config = dict(
    head_dim=32,
    moe_every=2,
    layers=6,
)
Rows from block 3, named by matrix and row number. Rows with one number belong to one attention dimension. Each number is 500 + 50 x the weight over the matrix's rms, rounded and kept within 0 to 999. All counts start at 0. Numbers have three digits each.
# v: attention value (model.blocks.3.attn.v.weight, 256x256), inputs 128-255
# proj: attention output (model.blocks.3.attn.proj.weight, 256x256, transposed), outputs 128-255
v.3:481438489563520455492436472443395490446530589496411486441444607674597417499537452581565492423399550420367402577553444466515508463524625493506515518540477439509547516580612528533415527371457556455419519543523525419443456553420546482351459444403582589489470469519408475411500487487529507561454484531529454526469526477501627474456460595432434601477609493528581513569516404543489561508512
v.4:465519564444493453451524365529525538592555406500529559520459530551553476521489486490460501494465535518510529504492424478457494406484470532509456467501447539494487502444566485448491436459333622465523517455548526442603521492524480396556574508584543496584512500458549567428524418488477397487488474482559517451509491486464566617394485560492419556455489527554444447540558598544511500484546
v.5:557543464469357533498449442473474477500507572441520543518469444550555502500484449433366461477530455531540425449534473428485486569559443541535600554391468481428441555468531466480427515430522505438476532578498507514534518423584478504460614472506541562615351642480588504407494599493458623446474592382523566494393567567548561586492493460515534485506522503610550526479502418461584404540480
v.6:458399507499434455553446586502500489477449460538431571531467552515505465532451422492500408491565398519490500573527379525510502585474455487517509494489418503513652505524416507588535552478410485479471428543504468531467468442463411476489576528479466419362493500562436484520516608522569471347538486457470439538481527481453386556568489433506590446511572499396535580549514496477553484467477
v.7:523518515557550521537530386516422474442475512416402401488393461439535534426505441572626486550376468464420536414548513515568539439569514467435504524523584525526487412513433477508372445496492457510480445575510474439444505541475481431512522495556575539468525490494491532592490443525572521704514487577482486379579486461550481483594442459474464572484579552514467513512498479605360360495526
v.8:517556486514441550383572536402599513526474468546510508415611461529391559442537565426469506513471514489523538378417502472408436519489503455524502399483440522585449434420553513299483469518484532560480478450431582539395478512594593480576380671562507509612668347376520530434421424569469567531539522551538537518612462470477587578449536486462501464495533483524481479521444636581508536604562
v.9:447540473478450533557480394500598507557576586430524408573588504505518499436558554559439603583470525546572575535530524486493476449571584513502404485513547621553432466527477490413506465489511520482539558467511429530547568468541543481486436489591555507577548553439554496484460447446518567563487517416545555408561450497443589464466481555519476545464346476542524449497484477513560519470573
v.10:455506500472364421380437555435579465491575501537567502447561551604534563572435515440427471508489413429504473491509447551488551585509461490654455454382359485459533527492494492551576530457458565470509554573499502559553514411489488525515532412446487518451325477522387462560511575637556417332528465381543524593516502470503601554442477486489582441506470368475516535509569533435616613527435
v.11:512502462467383522509538554561465490459477480636496622498518465518346483493541438407588399464532442517525392467465602513553516420482492461535381388459365499510426477477461520444561413542581557467486501472443516531546472553540474521684487561580435559523508523540634459555454524580582606457537494487466409538533412585482544490456567520539590409464498440529522539475488580522505515588481
v.12:405546516486509515489420472443539532493449465509432561582495429377548574528501498379539523485486457482445563372473445564500407570511590515577481562522531542520518490603578493509585602451341619463549577524418507547442501459419469537490596528450544460471388399533462473523494515546471593405546509486438475524529468481508528527453493522426558536506456509517535537573528428438584669629405
v.13:496472527467410472481601515507591525447547498466515558487469529554596542489522476441498423447408459458470572502543557501519504587551534466643560417476374492505507533538510508477496541517406475408538487531476448500441585381447514492517535302510564536426487485514455516615530514565616512567503459415574563451496538454486512469511381533421457460508484464492533541592493520493547499575534
v.14:519442503485431434493487571477590518449434445578443632485542594449414390485526435403499427455524408462512517479475540498477526506516437458550507472479455522526497477466545518546595540508534443482481505537497544502411499455473480478590593554533344389473547521560459563641407666601603544397519498473484472506518438548460509509588503488525557386562536491375591542540411503501601589513515
v.15:515489471424369442572419541452502594517507662532540554514625490558427563474492487419421405523505467494551371434548633520448529506569556440520442500565424472418421473554521493447483397473609449480481516483441601465518433512542413435452535504530573530552418566351649372488546551557436611435564530534493591475498454473504603498463506589421683482534525463528536533425540499443592496512539
v.16:575467512467531504592476476518495516454431356468602619526514599516530537530515434467552412552530538477461505585404545540549466596547363485462498500500429354648428498481666491560533502524535501529561489404525533585524484462461573558544550468474421509487655526466401612498538472515560485482562532514529539519533477527446503445495543437444458467508476474434539508478454490528513507500411
v.17:481476555588460491475489506510442402620474418407537503525385410612694441512471455513457446484540573547402457473514350455489397396490479519482425535481510473460530562474529500521411469429502557530429447481511462484605437424501489451376521520413531577485451492439435547498610409457505433519598480520471423570510538527521521564520533486474412582442534582522526522558459456569380446477451
v.18:477547523649417504455512457547494498464522554518598483528543473502501374527593548536465563417518537499520483632397440497479417479420549558494509428458553480490422461407560450496494471434393582480539542507498490565589512570540531465554505467503504511583483535469523503426502444468464471543588509415602489480542481542491537477361543553583498534436408454589559469463488466481577556539454
v.19:521530523558527523515572540476570493438478510492526504530579506443367467586514542510554499426495517568508594625439520559490411613468454473597624423497503528474598428498370508485572421579448454458536512522491491515485603497492525529505358501578481353393596392455500551469532514496536447574570496543591490535536488478502423439429518566537549520493462426414451446576432560448556428521539
v.20:516573518548523474511491561495567541452459445488566525426625489448368558517478532540584495462536474468513545374403608602445531551503518428467517558591563468599469495468469538528546502543371505490461548510509499528439482548424494512500400512488473438417524444528567358537540518517483438466520473566527509465574438454479403409512506526452468448512449510375427489523479542531517620516507
v.21:572484576484473444449464559424525571515474464520447591419527541489516529473439551429550428484396477468449436490452551612536513459416452476529473476561463559515624501519534550484505501560531522485502561555601507471497463425458408417528524507431485488411457555548523413587515595541531460409529437535490443540536535507436415529534478486509489463492519519454466531617557559498544527468542
v.22:496482487415541487536372491467429586524509554411501427468556515487438634434472433488463507582512445471553417427619518496484595482596522458432474649525510568636519548557514529537505489506530442467487537598572479471446417502405477567421561499573625506569513551572524502664589526539548541437456487515432553385475437438487579392557372521426627481565488567473468528421533546479472481536538
v.23:525551517496429447518414597480528441627522473479579443627529523505500613464398565553375556517577553546579477454478509473494451469545528527421543510453655528580545570505486494542517454385474515494464488480499444508566501519454461556497558528409532490568529563482583438435585466465446507419490529475503529477385577516444419559457515456517555497478396534469498520461462463467474478473466
v.24:529540455507520530503444362506440464492551472513544519469472554521611577662366495487435517514574523516509492574522587501507577426595496535531389502448578495595481673501496484577579508531501473419492562527515574449615477475416438419573501455385490514548418461545485544533593389497462335439446523435559574630517425448473619485430507451428461529445454435499430467434563494576419592577417
v.25:484565504475552565518483359518397467519536610450559467540431478517511543517543540497477518570464576560494438528581533470458410458480486561456469580526522436550485505501499459471394474456478532535527504501519459421577508507529507485366520454513614578626451591483537513434569417394394534561428496483507535481457522466524638520459496617448427576495509559626481457438580469553484416490488
v.26:507486485471423473499420500495482536525477495478534504565457493519545529479430462470380516516558519491536450428519461471497501490560530564473507529376562537503424569520547465521534525445588565449487480480526540514608366505507468485518584484489517578558452487451521606464568528520421540408467562408463554489488486515490484555515538444554596521493496563621571523447526432487550463516489
v.27:433467572479550554445598477451469538415500501436426348431393527474494614461522551585510598481552428393581473489400366504482546469530484527390555660477543501554410474426467514515491570457265536542543442471537523560426452547550543606494455359511649493489492376652422425349460281486526430503554470488460479424487531442575406441459487501460473453569493480506463459475642491465497580498479
v.28:459517465484474433528576465566469485552560481631570580521466573526502449490559479430535542554365534454410434542636437471440363428317395569526471457491502435413427391516593507489553452474497506484535502501545552355568417369573479324548648439640478489580425600415363595468512508558505531566534479507526534476578528510493637601524541604477487586483642517548510438465535528578577493451445
v.29:458501523468611554484545518538442455619539405424570484479399560599632582513409577519489511542486578531451454526483526489476519460422416536397434584565522464607624547478508509456380626443475554550462485449561512434590494506491467533441411489401603579481563481589529463514513344394504477522487419562486483520496527515510489585446443473459328623477479552580384428525545544491452476421493
v.30:474503527494544533520453461489428524503457512436584468548555478545451610575490487514495502555504522528478528431493560459416471634578488566405646645696551511492541553487454501457366411439424396501447532521491501495553479415491462530428496493507594554573488548578643583609617479424470560565500472462485564489506566455553486521423426428460489583540398596563422453393557528441547357505481
v.31:530530522468450515478453346436498444520548556424521541648452425526611506456559508469354512551461512564504448517623430399461403494494447539506509471448489511496484463553492491468407441461489482442463501513480450461529501350564542438454665497559554537641361628359574544456569506489465520527462541460500499453444596496517580558499481550531459556476536564578561472441541514515624428466490
v.32:523472483511524485436539535470503437605505425498439503423532467460549524481446466468620519488535491540479494603502507490576534457517465474442540513565559527567564643458516456555557592541472474462432546478576480540516489532348482537481512478457496519400466398537490448526570554509510433446510518543456466527479480491482417456498512319519504571493432542525456528507499488462464490514447
v.33:553562421378463430400475457461476492407541410570589491434627453581417512505546445406509555511527488443511412337431577377510488500517432385505502464485413506420491464429491560389504612472485480495439463544423562487462494459572555476478549555476516518516514636496527438520553495538447616571492507512505536540421587418472668606535473553426463474549539419504634520312476485528598589549493
v.34:481562498467453506494515466569473538410481479512465578551449484515509514571527455537500484428439579494513464471467494537488479466418533442537505460403546466446447502556445521504443512451559534497479486512464474510494511454729478426536469426511444486471519486505489501536478524424398513592494478445508558485491537544483517543470561587500479565487572466512514543515472455488586527504538
v.35:502502509479455504539496455506490573401419544417431495428536498563493549486496454494533480491489535539446472381493473458547518586537496454536497515448439482537437450509437568488354508471450536499453481558433534500423513445593485480437474466520476461509541551544536496548551509510418508561485521453504567433507502498542462538491519512502434507566549527495409476402538521472484503535461
v.36:535502529481470533560503575536438483561491443499417522546436418462624401453516610472442586477529511531483492551526438551500497489452550535427485509495377434554451501459604471449484410521471592522491501491557553470543542419508461515463584471557433464575491498572515494410417472468496536362552482519533428557443483539531471588436513472567421491491454667514393470557483467495422438547475
v.37:521463477566576513585487523498525546469481517474409458458555473383347447491473477586529570524553493518495674526524535558518538509562598422547463498582530548562540473548476476424501462517431482482517516535450502531444549534383470506473483590511436497452568449533545461571458611509545589486520527480434469495522455455484415437558515448534540495511360487467499536587507417483467569599512
v.38:495495504377584541565486416433439547483497591444441494543484422408498564477438490530501505591588539513575542466571552548529540528702681388558530570478466484436442486563423443513397437517507495524551449475500525558473532465533561535434503425523512514460509529499587482535571425532563513525468493497476445482437470413491499395570464537389513498513602524511481498476559481463404494526621
v.39:494509462601476525511424489548381409414489549515516409481531445543379466521486429496424572431577487494499498407434461551535545493515469515544456481538504536473450494446465522453418485545449428483479464557450520402497537453556625443432533606501555509576535540501519458558550596470532456562571501483514539542507536472523549490516503504575571512509425422545505529444601449424435538499501
v.40:527423533592480467491461529499529452442509466598471452545484557391377447467507521499498537460551400456503558543539471556535479440453460507493477457462491573454556400520386532535682535520524509526532472526469501515503508506467517457600561542543437476379479483570444428513459599505569433435541520497463398501527514511464440459612495458565625463453521422463587522556437504480511634436483
v.41:508376490526524533517474502441450495531543445420528476460469467576499580526438468494473461512599485504513482512560557497577563470593435506500486559491454527497500549552492469587409527556523481477483436551519425556545489416454469590511416386447569536368395542627493410555614524537518459438478509441501525501462511451514446485536445436471445455494465507536437510493556448522377492539520
v.42:544513458553434437529482550616498430493465529492465547521536480485523405466514506535537473461488559602377440557467545543533413438404413485566525397345572520478496442443442535453450555486521532482502482530470436498424493548468517425533516519480385451414557584571496488454381621456471511519553558471466486463503502584462454603519577576537421499520505498510572462575499468524506549496438
v.43:538467512526428445496512558423498482501507506469444504499470529542595457468504464542506549537545483488496554461475495537625489537537457538505523535469489529585498490487504485529432496496421576464471499509537519504495531424495462495403416436479427445480473549546435427439505559527545563364528503463457470492435537449471400491540524487527363472485477467524495493415485409444430499609519
v.44:465543489439481508552470522504443534507474557369494522514414525547582506524497436548408443499508539525492448516530522549496588526522516462512563560439501462451475514520496524577312488453476470502512526537497501402564529492510471479438499443508520551560530562590469510569559468487549430493524488468573544465488466502533457530476515496509550561512477566534377484476518487487444501479499
v.45:469431555467511483557494491495514496489545509519549554512408452529482525518478513510436503483525550461529441569607451442470472464441548581551450427430476462564532533554587508570544484459551517471530444475469486572513470586494527505555633474482434559552449526399496520531514478558501463414497504497468446492482494519464486477493486508411532473521471450471513509456482519506490544491522
v.46:504515496505496505572455587448462517489500599455487418543434561542532506513523549505502508581532450537484564486564472493487522594574485523404506609499452505629522467540447504477371444474407469551463452509460536479442441485434493480422532535533482513514514442577549482441509425510486563516510481500434502515545517458553457563499459465496469517527539545504410469535520445507418517568386
v.47:541498502532539517461565524588514488553500417524505494443579387508422456467446529504572437479344515568470436524442478511539542469346459556553368431489466455379447528426670502417545402505438480568468438443498434471503548528449506483458584536482493522543493533426576478456521529474441429486517519627505554515518536511508521512494545541445486505515522527524543470498577529516514481501474
v.48:486542498531582508544476563502562518478474498451465394494585414392429574534442506529602475471450471451467543502520663592536500526487549488495594524464649510548476527541466477494550491582459385488524536548578447503421509544405487540504445439561529489468509494490488513536519528511523608521459520579568562438551438475517413449580494562510581553530456428481516519516574484501564522526484
v.49:518476489506517517578574474501539483596506533538466448510643521470487591468444489476572549553450539505472524491498540516520497529512524478498472516600541498479472496502538509408459520472506494503478508431479551470511476548436504527498478543529558483517522428440544559492490487519444545562492513553478477407522387493482509488502490512493486583543393570517528478418599505502465430440488
v.50:440517542411433492491430507466561570486521501476525563477466521511526609539552463525509498513517424422547464466528451440467593591520484486482573445453473565604571488557444474581600600459514520463483558543503488530429469478555471522506518439458526416517529517524429477553506488547558568472501485449502555406424549449465541453492438423564565396496560440450493503570460527479634508495541
v.51:494576516474431486529526498536443474508479468538524577495487462625532541507485508481513403502453525426479451403511469464512432483360513540446458496460413455487542492493529442512401459426504532559473399424536583522530471405574486457450495521462469536585446561485529430422474456495456507527516499535496458506455498504524518523458453550409398484516582539516530461444514520520511506517536
v.52:563473485564585460452492496471463517422515522508532466560593501474508440480445524535476540547478516519405485655504512423476433499563511551497623451515488539600567534504598537563542440514521431500497557575511434491476536500360492611471440452523526495440476520502427593503508477516505403507478537477550549492594552480465517412472510417463501486484483593500463493457449506540497477562471
v.53:503456441551591500479546480464488434583556490546509365520602568511440480450535529471577577540441492514503562650534606473478451493514449554466617504591570527605480543392610483429569547551470504459491556445509512507536471532335593555407488609547564496516495419507509560441517502561501505520521504503559518496509489487522543444481469488594502577492391507529548451541524510539566435512450
v.54:568463455556527493485531559461482548453484463546447468452561559470479463517496523466497573512612440507474630537481516521506553547641475407489542515571476578547556507468403481505550588560480397471457494520450483546443499519418498563503506578508476425357517490575516425568487587514527533443473502501426454592506471457493445501561485426563575459505530541465489553522470432454464622529464
v.55:590522524446488474430523485510439498510509650467450375615351620490499520506551568472546471528478525579557485509556532491442488488423549479501372528503370469468592581588536405440427451487459542518533383414550479522527414452481418462481579405576488510559435529564551445528438434480539417614514461458433424596605522534541447502495483557429527507442583517548589513511557493539466549559439
proj.3:595438411442463489540408562464419481531552370491622640531613578472631514512578499515477401601442455572626564514564455443519501437482359401465519609437469530628481469490548491545549664552476460465522459506592520638497400490518500513460479585542469510535486648470498619474539482517476510486459537459514514334425489501393442557588431556529401530386478581517473516509512656471566479507515
proj.4:407483467444476383523444628545533563561442507517557540492555530489507581556512540479508476459485590533555493516473536544444540559468490547505497532506512482483543526586528450503568514512542465489467488515456557448500438607501450484450556547532486517530516513545543428528473556529507517397473497507536476595510458522430517477532427505457543516497472492520558455522516483493553596561483
proj.5:364533490527486472375436507427526494489554487483430455432549524515484487462485559507551484479447424431501484421509505521395514447469503455441463498532518485496472451417501479496514515483408498531445501523517438431447566506499488472497474455513432550515545432459431464452500349505497399512559464554496439529481456491631467487488596482484445466541494462558500516492459532557462498405549
proj.6:719628545571524550447480383489560544522519493516577355557408425562407511395519524523419522550531495435488421434485612545524462510469537520454564431412463502433512438511460452422428510521648506574548557564613437512577562471568548532615482476598551458573512599480431541481450412463478673570502503483481475524505528497526540614483454482518491504522476633462439471502476450498441445380511
proj.7:558420480480491486432530503512486520544417445586469542522527441525611410440608437573533582491554585495481569541534282396551468532486432480485418411498545674529453505460543615464521383543523473546503474497489513592490466462495485551471588616549482517582552478470545649533591576481456563485450465461368482532495621451445516435571502542504552597454468469501530465504336589495529429563448
proj.8:401473532555477375576419552517465484519492576444398577528463495356510414571408559514490469466465558521496482556510551469529532375548432526462474570550538529451543521474557526535484501459470541407449473469361522421544542557536401434342582515402433501416513486691502478483475564484497346396485603504452480549531525559465503441571540495559618378535528469491579474522503443532472491491494
proj.9:411472445419461459411524569518434434493425545611559532483568580487514515603530425462560520427507638501384491513552385438482452583507503477582463511491442389549525602584598526535560555539446462444482499536447651576565432519441560535416525596483562493480539453504517551603625455496497428564526523589480577543540531480473532384593507616470624590572536548517534468483411550494562532506469
proj.10:441523451512454471462442397505595520460532492475593455554488514530448486542532596502408505513542443382543465447547734495456504431452550450462583465449436440428387495519411444511539672481488497500531599436615437523500573526572465454630444461572451478475497662546510469416493396489466446542498519537586573511486459474558481508598443546511536424526576518479419455536515460512481606385609
proj.11:474611425616440421409395467598615399488531556424451434480551546486463535466443567619398475437521506366527540560548521528511548485532533464380538491557477502444461547513526513536502543418467449586456560533483466517523557482460564419490505504429477524449469520485554541455517510569556426554463558558531495547609543486539469512625457428463595499566596419496531552431596481502450558453474
proj.12:508533533463539526501599459513584497508578592534583548384415476438540546471450534533565440459352502496504393472472562548526517449510449542574482505506363452490482517524672510544501569554397537519505439392498559477445402473505470512498604388370516495385460596613552356501508419550446371480563502535482507571507493498544543475490507504472458519562449433487505522531546497467582614489524
proj.13:581560528523532516489406439514482530497494398550604432535486459502488418472592501512529516596530411464541563441501461475468413539439492512467441481559540452474452476512450490552526522438460475502489557443547500610538443587522407506615499514629383449579546604429511528493524529469404536545508405485486529433509445459471422492551492484519483571504521483513394445467401520502479513445552
proj.14:564550436572529523344454443491509495493507604465502438551410461521371570410470497467445588505456535471541408529475522556396448427520528519382549472486548503418565500504555346522396533459565484557511519569490407447612520511460535459532555551506546447462504495429493512499620377475449572697523537503450453576512559484511511503515485438502529609610507525413519541404488402550404466426461
proj.15:286420426594394393363433425431549418477501464399432581456597573540500477580487536475452539459436486370497545529594501414461485515555490479457534520511413552495478520409510513522556551485433476515501596506568478580535570480562560503400483613490487520407538451451485560542601282516553365536525568528511527507519531500590529455655544546470526433590507390478557568550543514434529551449586
proj.16:440471399502501545564539569489530539520449557462502500572529444544491594553508435466462416391483511500523444487535472448488454536537521483403535521551494467499560476520485581516463577411461538439400391412370391476486492522510517524675614504446497498466461490546520434530434655529558584550480550490521461426449490492441357417456502449510482453452472365518610611459454562478458512498512
proj.17:628597568451489531617385576539501486528492421414560471468504520511520501444547452611477415534473420553620506334517650514591542531423402450489548435554477474393498512492401624444472513609539435513441495533564453545444523546571417461621416454504442532586598647573537524559433673484586626485466466541483443488420494531501465555514382442552410518428466576546491517460371528535504351493577
proj.18:475525442425515468525385573535515500461494550570519523407542602482457606578470515513546390404508534522494470471519517558498577495484486384543493587511478445541536611512475504452489574518445430459446439509459455408479442504422440447478450474439481568417468473541551485514499487496530418501496532533582454481511462541485492546496477529522487482519504453561609510519546497574559606470460
proj.19:571403481451425524565475465532470587545498522556584454530435448492457520588493421489507503471549574561483458522434402509511432561516512495547491539437512439567584553522444448480433465432587528562557480469448495500502358512494494493494544468510505434464540444531429488598492535480489525450537543409503571428530434540423485584501528509537554469512513574424545497526556426479570578506485
proj.20:467462421485565507532584382590485523468505621599571565518484478477451591541504440500441537495523526507518472508495576443615467585572467550578577454502445542557473555532534516534472524510503509488583587493466515542531460444450463516509538497496558447515456450595533591635498545525441426535481521377583522468532509520481587527453418449561614518498507444446449491516540455535544502631483
proj.21:466448413498571536547494449558507543546515469522624502561528461506458500512525477494423557544481458465550482476528607513464517491531526533485597464448524491469416498577431415547503529530559451545551566517494445513504475523469539514530451510608485469575521535462491521517502524527482570540458551488516558506439472480488603521506381469460510609485534541453421508454522442500452477555546
proj.22:476440449501396435334581333409578476357475530567457515562498505637481479451535472422440647577494546389458501537521522303507515549523573545517512379407396551461381433505618548566539567517520547498593635482546565571514605454540598590555487657544479502535480483426458576443637407535497497582499495515542561558599571474489583419548477474514553448535489512491474446555482556500522551509561
proj.23:524541371517530521481457495460512426551533580477460515349537522594422563528470380470466395507581464551503380435519567553484554567527460513541555572509422436542514502546600513463500530546573518509418624618454519460525479436525526478528410510466546548532455496531479458509476423576553443492518471489575541570581469533595603486392499511550490491564514475542506504571513469573551454469551
proj.24:355342397274357476408557488550576604604602437516606526429532502542425571483550552463504518426596469463572501457470615442529598531493499567473450515552478513519449543469479552490586566430487532508483467477457482451451477392490468522610466376464559475525396610512574410480458504522473592451512351485649551500472476452470498541467454560487417404534475460506416480439535494479551652570536
proj.25:379430560406497448523556585393534492450442407489466568413577582505626454564573511513561483473477508478490601476534360446460548541484485491555457536456449493564520482512506584542600498574358484454542490460544595542349526553527517536437511462500455590524531447483465446501474524539630403391478447546542483479456512505487452464479506522440483471456485469579480486592469600458567576565528
proj.26:430539445504406460388480570464579464511529541481452548391577547584526494464466516501529486430442449456474491511511595506475558453495536462468474517554430515465477481427566449490538529462502548537434534552495484435477563499517558466430438516432505570445499472491494446447480360557556454535527447572488419569493470524576501402517561522490471406535483429572558502479463528536481504442534
proj.27:522604504513559465569582430546544498432575597609426545512488522449529458477493565477543520524571477455429574460512500482590501527466508465603437447488482520456405459394491588479566554550452608388519453412529523444446539419583424541536557525474412454539409508620487490431367480527397415466518450473536499413502485461569517475399563501608474333435506448543452351598485561533535483443465
proj.28:450440585384488460472398605410523540525381455433500548430514542539601478558576497455538556473432528460591520551508362578384537447479488490424462552469527548455600508530407452548512543520560440474583502578606524539476487668545508435498542507553528555464579504407507443498561456480593574514449552597412411580443553535417494536535438564427409622529498527487574549458511436460497644511486
proj.29:541556561443569486695534582523466474485478459455525502526552485471536462554527491549481475541528430523552591452467588477533540517508497552546577497534463476455437491594451586528555479555540476426580532494494550512408510553575487521508457419490449504558473598514469466450342642546523504440434472499608517439458491519432486492490425456496499419416554557536409452546533516500488453581564
proj.30:437484535499449428461558461455500556457443463489487514514600335535529409553492503457499492458520515445459579513451521438476513580510483499579492392466451589509428525451539561465478424498491487400562555498558490561453617564583556615476591510506427537454527438447436518510500479530540374460535445498600512438536476492470460405524482470488572337472486437537510464662470496513529492588596
proj.31:428453527393380442407396576382506497565500428494454468376556588544554489525552510487595522490434544443478471418538399502372495448415513464457520489449536459511531467462498518485509493562472491545510550538572536516439520618506473476509450539591463572592678404446443476455648410458587471454555536643425499656450474493552473509489532587464464623511464517575489524528377532481511556442600
proj.32:321464474494631501560495479464536552496619429570533556400595481543420544619487517454490621415435412357449541515483540542434453482527481482488494555570522451507474441494524593525579562486458543455463429564440567410500447481584543484541460470462534499457598457494408500442523398552442567518518408526542520424469466469459570497484530564486345389553544405485535559482469470520461593433546
proj.33:474535541552425523573499539496459424532458579474432388508453565477614484468512418574459524424475596573417515536443360560511528540520494532441491503474521454507482559514537522529443535525484505387536549476483574571517487509469401487431452512463490438529509479544446519495454587511482448446508483477523443501502474554441389534451530440546582560417420582416417409568428463425487439435395
proj.34:526529491403418416461554495521530467471469618510495491496547453469510482385406565524482436548559376526500584455418497450541544569565559512540469475580443582505440437435540471448514415389394499526651527510557503489469524460418526562405489495500485495520486493417592596467463439485553433453519454502578440494577426518536441466466470452526595447511417395526474455498504581522500413549421
proj.35:453584464488507445504448603590491527549476513511521514532501562533568559476534479541501505538466599566427483455461569525556600487492500541438545460561563554469460543447550551455495575544513453430489556492491493420429543560441416517513458591483500485521503535515556505517543551474515573525471448542541486474492472549446509585558471519471496613451454553483504430552506409502461499467510
proj.36:422501556393535506509591385505560493446541493513574556569463555535476573523507491506560557517480431456593504451496509492542484493501483460531474463476446537433478494539458499561567604507435574519534364455578525610472435500532519433519498446477448463468451562459482484440468434535431502568433482510476492411499488469459498495496547529442504447482553495496541468495545566551577549501495
proj.37:544474628524528462474515569475513484511451410444522534470481505575510453534561502436538446500507520520512476487502558489484534493431450550469493518503506511496569519526576536600519524571523444537484484492596452486488498539554537511550504460505480597517468587459473455495509449524502455564502390552501522451501536534468488481479467491456408462569541589593575405499523514522474466408532
proj.38:525507490529452465479457552542568523569521490483554526460493549536496494516506462504484468463503550472472462478529503461499469462389483540472492508496573497530535509505512444532513516465612521501402567493533491449557476558508470441512520550483449505543519558507468456552539584555496504467519547527499498527517482576460471550536491511498474517485483560514516473478486482503506570496540
proj.39:564551419497467456412477537509474456524543609510407374530538480490533444413451470568554404510454567533378450474468484461501542514502559486501462456477506505383484500421500537445434480548529443558528511474474455495448533491393402533469514544442444525450446528419487519544518524496514498515479480562486506581544536526456464490606526467476601558495487476504582472503466450432540401453372
proj.40:562514476442550470542554495469479565564419469500435533412515471486516433546475436474497425488532544519578508534507560446378571550530536512542488540524516456557615555626544443489412409554529502570537564549510534512489463486534527572498526438480547574559486402500516538599536481512622471507524498551505622571478597495536591446414482553528495496486548487558554507587516507559606457575544
proj.41:390573393550567437442382533507546551500506538550464508421531616444494519575536554493549602488388536486462441470536489566337462410459476500421494563492584450519545502466558485486564571436427523470369533531486553364465446570444430438544528563528491473510604406539449488512479404549519513503510460521471399518506454479490542519504544489450443561595575529501493458513474442534495639391457
proj.42:458462554450491443480633460467535561377436497547532542476428476530551481489527484520444508533529471425549555507469448443475578590533552524548476521544345527471475479582541570511495481482419507462622524518547585516450555465541529597463472444572537526510454419478472558537453343500549468514491411515577479491601552462489570470488398455423571518541532495518494461560491571508570467563472
proj.43:361546505478599480595485483514464536455490557566500578412524567502457599515568509429610573517493525532495454465491508435480493480522431511427499560559552484511526459520478468601592613459469564383413445538485578384445482565563458442501526483546551451529516474523432432444515406549384533554516514507525530457508470522500571561449468527459457547583565534494522473494538484628550528416516
proj.44:501448395550494427409403519491585478536528579534495510511577462456432555469453534517565508565406573513480423414554434438513424501507495555518491471512535529471470443437493484486585460475581485575397482445446445505447500572494478500555544631493420474446572468383523547476598534500465578511446488520425501562547519496447530519647559532448545524565589477496574553454456506505496498562480
proj.45:563540519519548451584442453467431553564411470507488525506488500506495524573449493484517518560487499534609520557533482538478492450534482514490476547513487492514570489596534442516486491529497534556582545569517512551577426452491415485503458439527528505468474452502436533476487400507506491498468563465510510582505509529513487492499514527470500547528483501488518553515496489566482558479479
proj.46:491585582457627531496471528485507475523448447510526588525490509467527588494530501546567533567509578557432484474438574509572518441434496516484513456464516515456529474492544526444545540607573544425429429492549512475478532571524432495530502568452469503557517637476521464418510586492515584469427478537461490446455534531414521526533518577524448554454515580481579447495467507547466520466552
proj.47:427467506524506583537575470525482494434534475529485440548483439522584456546535514473460558433530431404457568550507496511510475583506588503507514466535413539491471516519395589520511473530470496574626546469539548568530491471463553524488494501565498499481460498512544529574421446488495485561538491478515474532526501512577484504478488471453536516449446472479465518558550483383479519530485
proj.48:532397479596514511484494558510494559498444428490524529450526533602440436501555474488490444477502536516509440502522523453520562493455525500512518518639468459484561500505557555508432490490592455577461562405426463491550547600485530525568475537471476575486487480473497451642510606487550429527536464504451530526482549545490450484473490451490415498552527578541562511454518471459426533499646
proj.49:498555550489500560456539542536478475492539381446583476547481442522469448507547492521507476479537501512429530518453552510581471493452563467529528498527453487475511537510490516487488456467572462483479521478525480530528546564526498536419469506491526514411543589482556409518520482455478493505522488552529437518483508509506454530523468494546475456477472542490414488497541518413465494486580
proj.50:574503478527500446544449497443459523557442517486463518490510600471491531459491511435473494558483585591568448483530498522439501419532434538465514563526599435542473507496543473529482516526546482448487554534484514460516497508544439482584466523473559483560441454493483533450575560479471521467484537482463555488462482546488533553498539517521470531534531594509515518403461465558461494493530
proj.51:466509534471493520520537464527509484448519567572499469570475481453543536509529539499494602495522453532509536540464498505523493542548522517484485487463454508462464480529460508491541491488471550474569480508444531508507496480492509475446513491540511444518504506489534528466469464465471523491478575474503450536503486513525513528506522500538547527455458492458442503497530478493451494500482
proj.52:523498441549431562564429564533488542449422471442606531397495444547481500525525446578475501496508500493574533451497593520516532484562450471468536528506589493538513548512431477495448532459495488501451458537505466509496504538548525486534464496539489552504608537514490506556458522551523598594513476486542534436501492435463512499418446489471437480486502462483527466551511486566508499450521
proj.53:478523553575487589469515528424490453439550403365561434426464446547528515495519468560506503437494411444442493410463437486555509428496457394470465505486406461440532518455396566502440556494451493409425410559508455531454548475541516471490418443429519512395544624518375393551419481499495502530472398506437453411466490474471439517510548419462433398528496543463420521439428509447463453466481
proj.54:432506622435564491565521566515510472591464397494538616434533539504537489552591436467525464462478582514522500493504526487476486453423443588521454529512583454505515504532602522539561493546547582473532528538582575505479487564589517471598512472484522564591571484496427462456491494534491549508549392553530543325437508534454551528433510566457382524487469598548548391543478534543516441423656
proj.55:506530550437529530526508530433533446482552532567538522519448387451542514534460574548473553533521457418485514476489402535523486529425594580518452525443440460494509431502481441492526423520471514615646427515548505458503481504487535492388605545492436532559486562488483448416502552473515532401426471505434446573464488479494531452500525483487597493459485515449457505524581472442492473493457